From a checkpoint of a small image VQ-VAE.
Training: 7300 steps, batches of 64.
Data: trained on abstract colour fields from 500 small random pattern networks, 203450 training examples, 2.3 epochs.
Rows from block 5 of the encoder of a small image VQ-VAE, named by matrix and row number. Rows with one number within an expert belong to one neuron, the router's apart. Each number is 500 + 40 x the weight over its row's rms, rounded and kept within 0 to 999. All counts start at 0. Numbers have three digits each.
After each expert's rows are labels from the 100 images, of 14976, where the router gives the expert most weight on average: "top examples" is what is common among them. Only what is clearly more common there than usual is listed. The data: abstract colour fields from 500 small random pattern networks.
# router: router (encoder.blocks.5.mlp.router.weight, 16x192), inputs 78-116
# up: expert up (encoder.blocks.5.mlp.up, 16x48x192), inputs 78-116
# down: expert down (encoder.blocks.5.mlp.down, 16x192x48, transposed), outputs 78-116

# expert 13
router.13:497483498459416528567483533381502541515537576463466460430491493516488558511505472461517541507559507557557472522432492
up.0:515484586510462493524564464492544514415528565527431475495435483543418510545517499527520505534508482456529480521459522
down.0:517500499457517490458473533471499503586491468491505522469477524428591514446496509489484482511509504534483466522519436
up.1:484498550460542484460529507503535510499524570477557476493411497524478544517515388488514447463454455471510428554441446
down.1:440500502456473527488504467598504502466500501525520483506426445490497486462504498553522480487482439460500405501509482
up.2:439491532557523496521545482518510513433525493503437495496541524492457482512513490494499525461469433473505507524509513
down.2:531500483479445481426483561438520513672518468492519549548448539428611509483486547472506443501506546505490484509517459
up.3:466486468498490471591467501517607499515374477509439428534591519509441497502498537495469481515520433516529454507517503
down.3:565468528538521538485517511454509504553466536500466579495304523439486524465497517489507552544462657481513531535485483
up.4:492483557497484502548559464499545500422505547525392436509474503562424512555506511503510505520502471453540471519448528
down.4:567521494472527478434479549469500500597503480480497535492431510404615502439493512479492483505489550522470492501523438
up.5:500474565504478485551557466502534493427510561524411452507462504558424526550509511502510505523506471458521462519461513
down.5:540519484455520483438481541467485493596502490497497530492444504396603498461498509499478499521501525514474467511516438
up.6:508463443455414493587485470442507517493533519512492469492492488605478546529490463490525503563548541522541460493448452
down.6:634515496482604478507493482549490494409514526514485446455486459456507490481495515504467585521488530483488520494497515
up.7:524473513482422482530506485422481525464529549515508530426411487532500562549512454495557515497570563487538488497426466
down.7:564495504438574527514509474603499496400498505529485388552568469572469476482504518500408508561461464473476475496505529
top examples: smooth; dark

# expert 9
router.9:484511486549530458454490535560497540420494533542480558573522578483504594470515451492481462498510485453448500540440504
up.0:445518481470524526453461486486366512529613454493594454494547526478557483498482516461512491497499494530489516474515473
down.0:488513501439503506523529546460514488467482518509481546456409501542532523415496564529504474512531667502503555505504484
up.1:422510489465511503468473479489375510515618461480566423500570511485539468504488508494514483512491475523495514462511498
down.1:539521511457536519493505570478504480487477503530482551456396519516535508412505554529481446520531659489518564505486517
up.2:482501502464502562521515492437537459477522438474464407501627448513475496500478547506471517547490471563569508453519516
down.2:595486513497481501478504508542486502549498526538515509513465506458512528498505502528450460539528434453494526497502548
up.3:531496471524503414459509531527536514486490535546476572549484528501472582471536440494468455534539510459416446535484488
down.3:559492502540484510550483519498501503430489495468510464554463445540465482538493505488529567499527486488504418506507494
up.4:525529494531525465497494480573453520470499552519546571472420536534547521495522471489522462459491530456411495550456471
down.4:396497501482511563542505499423500502465507507466497465495570531538485497508502501495604598437473600563513532496497445
up.5:453499552444567479478514480473500490447577463522518474467509486531446537511512520507519470526526520485460495509474489
down.5:602495505573428541520504536468511502459506502508494507578503480488506484445499550507502544557560577516508535499502525
up.6:531511449512491483472485510537529523508474520541611578556527543476536555513532457448446451510530486472426474519505497
down.6:490485506483561487536494477501514501480489499474497486464508473604475485522498498524539559478479515510512477509494495
up.7:449488492460507525466465500471359508541611456478558415484555519472553468499473511484517482513486484520515534463507498
down.7:485508498449527485503523572475502487503487518530475536462383509498527504406501567525499432525522661486513554515496513
top examples: mostly red; bright

# expert 3
router.3:512506498506419508533513546462505496488566492416466485457480473529470544480503556465534492504529526550548472483518480
up.0:371530493465562547567458430506486539475501449496532515506542491440535500492503481541541492403509414547483464497512449
down.0:600474496580441490471502582483513511464492507509500506562477471516478500476502532457457549568512610453500502491503555
up.1:369507490460550554585452429505488526444505449479538482495550499431535484505500465536543498407514434544479477495496461
down.1:608492516604433496472506588505497505475496517521491535557462478519503494442493543469473522558507562453522479503510542
up.2:342480490487536491557464510526467476481519474486523482521592520405536490480483464519502509441494448515463505494503498
down.2:592493514536441506489524525527521502513501521517482523457464466558462499486510521491499489561504567470498491492487543
up.3:461468536495513450504538509505415468485542536503411471507562516459465532529490535504466512528489446442504555483479577
down.3:557459533449530543518519457535525520602503472491482514457511526461473487520514506558571496519532576489503522498503452
up.4:496487531507466461518550539524435453456540561510390476525568530477480511539462482491434510523477429455500503495487561
down.4:536494530472562549505495393497520462629512483507516514397523521457495487538532501546584523470464589485521552519469471
up.5:424496498505458543537499470473543533444550533502649454519565500398501483523474456536491514472496436474505506454483524
down.5:536503538547573461520508538488504491519483499501518550508419473549476500484508538514477501525517551498502480520506502
up.6:369487490482523477549481502512453511486521503520535487547556484418543473477510428528493481444537409466457481511499494
down.6:569508484505448474483514528494555523478521505551548519463501514550428493475465484483475531540509620468474469491523553
up.7:434483543524503477474518566513529423481495535516485455535600536404471495542486474524408516502470432436497508519468595
down.7:495500455488501490505488458508508521569509482512496526428428503509499484479490494507589505489469609523474558505520470
top examples: smooth

# expert 1
router.1:467546511516546534471496469503491514536488409516486467517519552479529506489532556431469450506484485446541506433532534
up.0:518500513490598516446516493489465507543517426519474451553450534574504508448508553427491455542475545450565471451527489
down.0:625500498516447537489486483427496501491496495455505494471524566571498519540494519442490443533486530560475522502497442
up.1:508495524523585542454488455523481486517489421507452450518448550562491517445535575453521464515447526479545472444521472
down.1:664506508515473509489509508433497498466508499496505499513472532606482515569496485458505434556488506492491478496483458
up.2:532488462491400465549527525487566522491511555496554539524526493470492481542468498565476576526529454523436495527494562
down.2:318512507515519490501482467520506520574499483488480519509568480413511495480509506539471507444509460486520499477500473
up.3:509522498527547510486484502471411483535475466489405467524448545508543492478513480378493431488549547493549481479518461
down.3:678500499539481540482514471497498502475501509509494524476502507607482496554503524501509549557456567510488558496507503
up.4:522488500484585498472534512478435504544547435511455465587463536577503492462490554441473494573491539447562484457536513
down.4:615499498527455567487485452429505501504495489445514491462569555593495512522495516460502427510493512586469512502502420
up.5:549508492502610497443514525475471531586505438474478472530397564550515470475481529399499427522518549442543494458535498
down.5:623504503554412528475510468457502489469503507475501497446534537551459517567510537483543501492466570545510545496507463
up.6:502539498495605545439499487511486528553508422501481473504434501548507508449501512430525415480460549479544474440506471
down.6:690499506513476494477503517437502502474501508472498474462483558544477519573492542449481496552471561517487520498496483
up.7:524492512490598515452516485486471506550517427513476451555446540580499500450504570438488463554476540449558472446528492
down.7:613495501518448534485489483426503502489499493456504491463534564585499525541496515449499424526489520554472515507501432
top examples: mostly blue; smooth

# expert 14
router.14:522491507473546461466520494553479483511500514448506480552517478421528435509513457555427500520420397483454525552506538
up.0:457460451425582535624455487487500502495526498490492528469503481534506523455501458462546521468491482521473493539507403
down.0:481508509607491552440510483485500495452499506484485510454473431536481511424492450520628506430457503511536507497494471
up.1:589494516533541473443525501559461476521503527455499486598459475486506434485505443579467488517429485500434498539505503
down.1:547503500540420550588493552312501501483500502466504507522517521538522533466492481434501552497602533588573508498496459
up.2:430464515447493521576511453510538579382534495530506478507529444507460479514514465498541534478524467452572499481522466
down.2:531503499532524583524498496509502494524491482460502542447505457522510503411493447487588485470495519578487524504473425
up.3:396531534502486530571496493478624524480470499510500505443540484509456537526508453389569508430555482486548464482492451
down.3:445492514464575425461514500615525504561519520514526510490457497479499499496506466559471418508442477429467508473491537
up.4:469486483422568531592472496517509482488508492473517521492503474523490530474505443433518505461462453523457457558500408
down.4:447507500618465519463510524435502506474502501496493538470474442527507513424498427536631495439491489518573488495501459
up.5:584448526517537470440520471558465501498505528486498499580473470487501414506522452617475484527437492483477514528500517
down.5:568507498534439568611489549342498500483501502458503510514525524549532535444482475408496577495585536623548520498495438
up.6:542524527477545470439529558540479467524516522441524495567459477475499488485483459503467472505451446510428451549506495
down.6:512505502543432522582491509331499502486498503486499509547468486537521527475492455471514518490615458557581441501495445
up.7:424501529402503493508505519500534562452548513537570504493523464455472533513485482475521498485544446466533456479505474
down.7:495517509541485532578495466507499498476500494468496521451385455613491500458511447475528423485537436527492418520499436
top examples: bright

# expert 5
router.5:514525509555437566493437583465503546484555556493461530417479445523474554473497529453525545464584528547530477478505471
up.0:375457520471471526505441477486449501557496491505528535485609562439535517495528490542494519424440451489496478486527505
down.0:652550512535386502526515527483505476395496508456517465490509478551455504482498506451443533526507518554481570515507556
up.1:489520500455472586447479437534482525565493439508608561479485472474590489469506534548569515455438515551481530498525472
down.1:590510482569438429524484531477509464385494514457467452520510503500421482538516509495410528546555480510499446501511564
up.2:456463508430508491486462503506323523465534505549424502472543515439490489531483486495466468487488484469487515470561526
down.2:568507439549496515520474548440457517599532462436523577471419497456503536525469505464449552516522546537532541492471503
up.3:553565446577502493491523564486553479555477489444508517517515484550483480463490508455510509481503569531528510516507435
down.3:479484508456480506500483465549496517420511495526502418558491483595506504448479515543560445541495539453506493506519492
up.4:422530505518435512509463454482538451560455500462569535491614518499504502501525473533509553416471480534494474525473477
down.4:593489495517408517489509491511495492341518508501496423556532465557454499448492512491483495562494522498528505482501524
up.5:423503536479449448475486452510569486516430543506560501484602526493454533552523465545487522466488475486528457516428561
down.5:459517467523453508518482498508503480376506481481499455521534451523518512457512505464483500484485509504507514477525430
up.6:390465547478469533518459446486511478537447513505538515465625533452499521529547449543510507416462434530502483511481519
down.6:591498501567415496502514525488502521429531507485487482534467448513477507508483513453459563530495546524524510517501516
up.7:441548505543436473509478485480590461531432552469544496497539514526462532479517449510526528452478489524512469518453463
down.7:493503512483466534506516444506497505328505514501493452578577464560497480493506512495578497507481490513512520528497475
top examples: smooth

# expert 2
router.2:515493494530466599514441489458515562493561545433451540440474434521472509482508594457529542483518525539521479516515480
up.0:455501517454541504469506491492537528516524456513632484546568494432523498499494475507469434514494450466482511475522552
down.0:472497493526495470494517517477513494596488479497492570389435509475502502503514507508521454498502578501518532539515529
up.1:520504490510480495501548579480568544520447486548547527537548519497447532548508459487401429533507486459483466533502486
down.1:525538516499559469520504479510515548497506526475516497420367475484511524496485570515510481536459497501511544536482548
up.2:511516456516480430549506514519492458493438535502358495477488561471457509523505524478509536488483542446539506510461513
down.2:520489514480566573454498498496476524484489505512480513575544458524532494454481505455519535510488484595477480483502492
up.3:487537542485521529483495526468467524563500439541582477527489536416557537481476488451472442484526471441495493490523555
down.3:490484516545519490506504464553512479505526511475483513409484467491480521542512471521551506477488482503538555569514520
up.4:441518517478526542482513517508549511516482475519594473565591504393499512512501438512446426479510413470494503482539567
down.4:539485492505484486484500490486497484599525485501475542384324509457525523506527512501576463496478577507504502550482492
up.5:496489519466551547471495486494507548535482471526577491583560500442525518487514425510438449499507448485487514475517543
down.5:516523484535488481507464490483482485520489520510547547351352479495474503520480520497557429490541531493494536495513513
up.6:440494504440515519451483474493505541541525454533624503544535502439538500500502470500460445490528434449485509483510547
down.6:485498508529527473513513502520491501579515506509524544397459522490473465499497507534505456540535557509485532484495516
up.7:487499525435508517459502505494496543568541424543623503558521490455533500471484487482480441493539480444494497471550575
down.7:458505493532536427513482469477492496564498508490515523391467508539483522502511485517510488531528565474496528468492522
top examples: smooth; mostly red

# expert 7
router.7:498432474498474533585510478443503476512514584480485457540510510497499542526430535565488572556545492590563500499458503
up.0:441574465533498515504496568527415500510514455478462526439542466456525513461508510432513516454506491502484518461532517
down.0:411507518490498498539476411444510478552483500506500545567480502439479470566508507559520492463494399546486456517498483
up.1:508467530451516513525503452532554512476475562474533549503473506458491521481546485582553487465430503555434515469470479
down.1:608463492476482414483492581517498519438482448534507410463558503440517507544497557507472506514483540484552555459517553
up.2:568462511485485486501498484440497488532493526550471474588445517550489491544461510535457485558513511492556450546511472
down.2:571508502533537513478516590581498518468524496488522445452500464552486498408482468436525492523436592454476519506486492
up.3:489570497546509513437561527545433499464560528512422464429512460500472496460538536511517506493482488478501512467503538
down.3:576497501460498529521488459416499503570487492495502524600515530594511485448524568500454512531515397554489443510503460
up.4:520425457445516508545486491426511500520509519474518420578492520534504493508427524557522492525521552500560517502505487
down.4:568511512479551495450511537650509495451495522503494444413478465511471508498509506453513445482434527440475493503498512
up.5:514524491454458455528447472493529486532432479491583471479522528446520518544521497530436477522492427498453502573468506
down.5:620504514588641580510509553502483517571516495512520551488390456546493501491499482455531519554487635463537515481506518
up.6:565433517483514494494515463440523496532488527527483466579439527538478500540457515556495498539512540497539471541507482
down.6:591504501503527490470507583626491497437495509498503431460504467519493490431495502443477484540458585461482518488512520
up.7:519531514511512577454509479458471502529516555533424449488483483552487437499451554488549524433524551491574503491546482
down.7:615499488473421453488498523509500491423500508512495414552427451573490517449498510473479461525523420513481415496513496
top examples: dark

# expert 6
router.6:519490498508473490536384510440519518476564419502449557413485475520467555469522518461525543481569524487559494512453484
up.0:442451504442480475520472490462477516523483553481588449513509517392554522530524459487467523490479410524442495495509517
down.0:528508496531639539529489532477489492569528461504499566409535530615533496420495518501545514504512591518525568506503471
up.1:421459503489482533527486474484517469508458529443581476493565537389536473540508465489475521471457427554431502502496502
down.1:561509494486655499495492496500520525590506470521498572391484475623514487423495533478519506528534538514540556503521499
up.2:574562469482470445515501523505418510455578475555447488547413483597520559443471540523485511566498533471516476487487526
down.2:415469495478482462472464510487469490431464497466480441488531528414519501540532502498564545441489523543496531497485481
up.3:424386510492503517476473503497565492541473519472599436495599541388497432542497478513482488467442465511464551480506531
down.3:578511501534586470518520488456505519516507540492483559525509453612540480448483538472516503529561459544543503513513476
up.4:506493451513549509530491464518485453436555497517545461562577550600492502452518490492500514504522510495490516536495403
down.4:525416516528533480503501538559530508493507506551519561535467471417462537492555530488539527430454509499516485479473533
up.5:507444483467476562464514478471409552515584516513527508553492472434592503477483479517477542483435481530527527426523518
down.5:375504543489614384493485562486487487508491487515477465410532525509466513470503524500524511476548521459501447506519535
up.6:581535461488533472497501513512452527490547460554448566486435479611499532470492528486525469551519582458565498521471468
down.6:444483513498400461515488505545486518436514523484490396538543517433467497542506453518508534490463447499467435485474525
up.7:569538458503520462524516516505447483487569462571449554534462497629501536458501543508473514580537551466542482490480483
down.7:443484508442427450486490493534492500437452501488535429478463510365491507542501452546552579421477496493467494511487512
top examples: smooth

# expert 11
router.11:519454519526468570487507557439506509518553478411452519483474527522468543467508527461513541510510521538551466479510480
up.0:483464484482451523499456467505528471522463556515570463471560528417541480504490461503442530502467462518448556501468510
down.0:620497480521551485526532492504492512570493468519510566497379459584526506516511515505503484523564519491556487495509533
up.1:517424476482433501489561491516485514446554509496519487477564461453491454547457498548451563564503520507484552477466553
down.1:467548472515599492478469511491499463574503466490461528459448516506539528491486541500482479462491376499478471495541464
up.2:495477509480468555456433450513505530600514540541654495496493502450568482449501464482521531481453487519452524511505463
down.2:616496499519536452537497515505474500467477480500484526461510472628497498524495532493456523559548452508538460501517557
up.3:533543535511544528506490530465434560562535445444565578447408444498473480493522584481561445530505548478545507491528450
down.3:419481475516446502507483524491482584437499537524551449510562511528475496461499475521475554433476461470480471482499533
up.4:445502482478463503526468437515463483467484552517503488471537489428512522505531409515436503472516455516454519538482495
down.4:525461492467501529430534475493472513559506539495464507491506482548541431482543483498520467516512550557456561492453550
up.5:464460496466448463501499475527543475406479553540510422442570504414489477551484495526428536531501447494483536494455582
down.5:508497503531579532537512476479478520638510493490477629555399491485556490502494473522506492466490518514510486505515491
up.6:493486509489560560520408514434408481610474538495497545492467577509592532461499496481507492478499523512516473505496423
down.6:637500467505441529511526529507537515485484482527468466528456484582478487496521465483569452525552543441531505504504546
up.7:469492472516492477516541486547344435423543528506381520495494523463556471508453472489452518507485447499447504512508495
down.7:502527509501539536462490495471542475675479537517514505506603525540525508535513503504515493490486583543542513472513551
top examples: smooth

# expert 0
router.0:466523493425548507532479533472505504505503451594491445557515492487518479543525528471494439486510488517459507497570508
up.0:506475461417581545514470468458506508532524454583545566520492449512540486477522478498530490491515549547467541483554451
down.0:606517508565464502534506497504506508475490507486501434526455506605478511524515475488496488541538469467507384498502499
up.1:527487481427629543516479494448509504529507458555572538553486439520548496495522479491532477477488537514462511503559468
down.1:576470535543462472493504488513504491457488496545511426469434489573440482534511492480516475563513489484484450490509486
up.2:464529499431519490529477491486541510585488497590536475558469462514483487499508443466533448458529500507434452506547419
down.2:620507500603461512465507556514506494385482487486473397495485518578475512489497554480461552538473541466514485534495483
up.3:456537555569433437457502501504558449459492535429437452499529566468469518545533507476464526462455494489496461526473514
down.3:457484468426516492443462415491422508513469430548493518493523448437547479471539570500481534529473571566522580517476501
up.4:471510558564421473511536479502567548477531574507523521484474484471445499512478486472487510509534504447482502517423448
down.4:533506518495544534442513516495507436522490481513455463544557524519506523517498586464454575508453492552501465547488457
up.5:520507482399582518488476494479509488559502454587531499579479456525529489491506515483501459484495519538431487489581465
down.5:581499509602469511516514526514495504410510513485502421488443488597466501496514497497556468526503541441518473512496487
up.6:451560596609448488511543464510525490471484588432413497501496498503434525521494480488503513458511455499495456522427455
down.6:519459514450564519457527498475495461568499510545464490497569503460470530476499556509468559521457567517520605498502478
up.7:540496501437570520504505488526568509602486482584578495522472492538478505480520518444474498515447521499442500492513426
down.7:533521509559413442511485549517496473379460501471451396485530508514456520528484500517454538507516556496486438549483459
top examples: fine detail; dark

# expert 4
router.4:514495478555388514493486546471495475492546477450465520405477478519459465480545537460520578514534525486507474505535479
up.0:431565473426541509464489536456529480485493482505600451497613535427530509555456545511421489447510418503521489510496564
down.0:482508536616517464501521494512453480494502501489506651472470521628536481480486503538512490513469533515483524514503458
up.1:533468519514434534489532456548640504551472455532550543474585507530429471580553570546470537521495516476488538503497538
down.1:482500531443516460487466464452484459429513483483504445504407478556490521424500454522481500517522435524493444494488462
up.2:477493489504615458488540563473437485459570530501471497538534491440540478511467505477473505509471478483516543522513561
down.2:540511488483390507515506523505520479590524485531575566435589489481481515514501518516508501507552575539510512514516494
up.3:448570471487581511509502523440446476444481503488447452528567497442531516500446492477455480491492413492522495516464542
down.3:566514509528444550512506516502491512647509491505499571431489520465504532524552526494528457514502595480501553497498511
up.4:517499470516444564532491470503537535554584517524604606494471503522484492439514529501535530522531595540491501505549438
down.4:471505505516516437526487495509509449437494477523496397469460490521514487547488467479462536487530455487496535510467467
up.5:517421531489510422522506531527386442514498524484360552503392480559491513449530489486513491516550528522512505513487475
down.5:501497491453518636536555480479517530544504514531559472495522511519427484528466479439518527489479540530509508441526508
up.6:553469536533430557482545480523670494528429425517538521455537510534392494551552540548509547515484564475473550504488519
down.6:449488528426543430494515430486503474472497510467467484568406486532553493431505482504461482513486453514502443473483472
up.7:460501496504577428476542532475384499465580509488386454504491493437525478516472452511474468502509433477547509509494577
down.7:572488466497399550506462536484516514632523507517556555454603535438475522529538485520520534504515600538483501515528476
top examples: smooth

# expert 12
router.12:497504493557426521480485516505487495482536543444464454423501509517473433510454538446509553498515520554506483471520488
up.0:484443462513523448494526573476447462471546531451493414555512558494522452547423491474434514560510554456532489492491509
down.0:500520505548405575521499503488488507464501515534498480525567429453488509509515440504585456466525571551490519506499475
up.1:453506522473494506519486423507621522540446429519586583456550464429504547506554488549513464435534443495480539511513534
down.1:453512511549550485486498506499505513488493509524505586541441525597506500512474577495466524576471425465521483547472541
up.2:563533468490522502483498523541414515522554519467493429498477492580525440477427530497494532532448505508517460467523447
down.2:561480506541437493554503549494505490488499507485491485544560484415509522486509443490498492516548536523477504505479462
up.3:506479498528497464493539551488439454467528560429478439532482555525505461558416505473463537542516540473544458497484503
down.3:560495498492422529497479483480495512485497468526490495507518446428474472474508467508615437501533591517488538501503502
up.4:579512489548451546578576498481477477458488555496414475541520450549435471531497498531449506543516477492523461510466490
down.4:537506452427491497439498550494486499545526459505501520421481515488552493437498521478563458488450685493493545484499417
up.5:539498475546463516569558528491440472511496560498449492530481505564459420551448508476493533521506525465500441485510480
down.5:525495485438489461499515524501464495442500476515506465436514479451466469433494494511566487472456656477489525495501476
up.6:493514536524468474569570497482538486415503469554497457575530471416452480570524534526454489500578479436522494491493591
down.6:489506488512558554424480471445493502584496464484530543382503451526539505469480521527594473493453613532486520516508381
up.7:478478510498470472530551521457521490460526479494498443571538524453453430615456524526415476530611487430528465498484575
down.7:516530509539497600465514507456509504536508480513500499427443465487491510459495484481600565435500630562500511470533436
top examples: smooth

# expert 15
router.15:483460527497443418573509462543486512505514556588471542403513459483512481540543552544485523453537488552472515443465518
up.0:505474500488541564491496501495493451494420437435359504526543530474485496531473516477512487534507536538498547547502499
down.0:424500511525422414518500476494493486500504519471507473509461474472444507491511443511580483482558512521486471491482463
up.1:506456493478457397514464530514391490601518480531490518493489560488543491482502577481434447550499481485429461487529483
down.1:553504517581554638485504476470514502452483512497500454420458460561463499422514393460616440478511508548527503520496441
up.2:560464535481509508545517462479414470551485510572497514398425487564559517506508592503482469561519593502538509441467532
down.2:564490463596494568496469568479471516448527523422484410561575494551494471484502414455548490479502513489523462512461440
up.3:484490538475446528525494426501481524486521595545496500384410475531493492507527457488561518457470523517490487458454443
down.3:644483500601509510455493581439493506467507505487487457644486519543504490492488489462458490554509540515518452503497480
up.4:501424502499533446512525518499374422512516430496425507438509552475507497551531588520469444552529549503479572497478571
down.4:515524508547480534491496508515465499441522525491501450526463464613504519442505426498555466445496448514506419479512438
up.5:519472512499420438562501462508449504533521563593484581412419445516521512502527521518506502469557536529455504464465463
down.5:546496492559549565448492584452489505422502509456496413600491512550476500448498423455535482527473500483544438498499477
up.6:529472509509435402536499493526430506561526549598477578430437471501528522487521526512470452494533520497452483466483477
down.6:561498498561560628482499548461502499419502494445494423555500486583481498443499404447559493495462479520533459507494457
up.7:508474531498433454531503460503444511538528571588484550388408469514518509501526492517519489468503543506480496463457465
down.7:609498497577540588463499574451491510425504512478500424616506494571498488469497452449501515526486496505535449502509460
top examples: smooth; mostly blue

# expert 8
router.8:512488488555463563494492559451501531500544575458466518438484489520473481486464588506524524523548525584529491400489484
up.0:480475524500441533474445453518471495486511536470514520415422463501531457494521470546581531454441557528486505536495405
down.0:602499488453558435531498552459505500468516526516503428620511553590494505462489534487451452578509534485514452486503544
up.1:494477529491467510461470467536441489520513510492506503405389486513524468498500487518574522451422567484488492535495411
down.1:607487522481510458533484559442500484483524539494489423637517505567512497488510527458475498580531520502477476478508511
up.2:522531474539518444530584547500445469489534481505354509571536490482462527508452535482446471543554430495514466511494568
down.2:468498491501539596450511457550492531590507481482518513353582487426535493487524491538606560441423579534492551482511465
up.3:569556486560478443534588579475523480514502525479399516542482508524433541535467532454471471520539474491515475506483556
down.3:463483463490528631472500426545479516479494479502528473422540481462492487456519512540622524459447560544515573507508426
up.4:554511511571513475526576530507415469548560559494372536549534485540460479494464539493476504546513496512529495483479545
down.4:462487495469519543471509449535493506589488476508509483349537478431486500473512498502645498420419575505497554495527440
up.5:438511510462531529476482473524571480433487445526561504559618553462497529506492513540468484503561440461521542500521552
down.5:492500491503490502473504551472475468517478503490500560464430478509502476525528482546485495520507493523546506544523491
up.6:579468487500508542479481470493408499533532587484484503466432449567539442445470483495536538504434575552537516509495406
down.6:464504501446479424504519525493485504443525507486475453557531524505525486522477480516524516490521509496500501520459507
up.7:575504477552485505500586522530469458559507559546429545570525450519478507507468542495454501579553492495535496491477542
down.7:399532512465517576487477468548526493541468441545502486393564544422511431491494479497621459423444513536523560498490458
top examples: smooth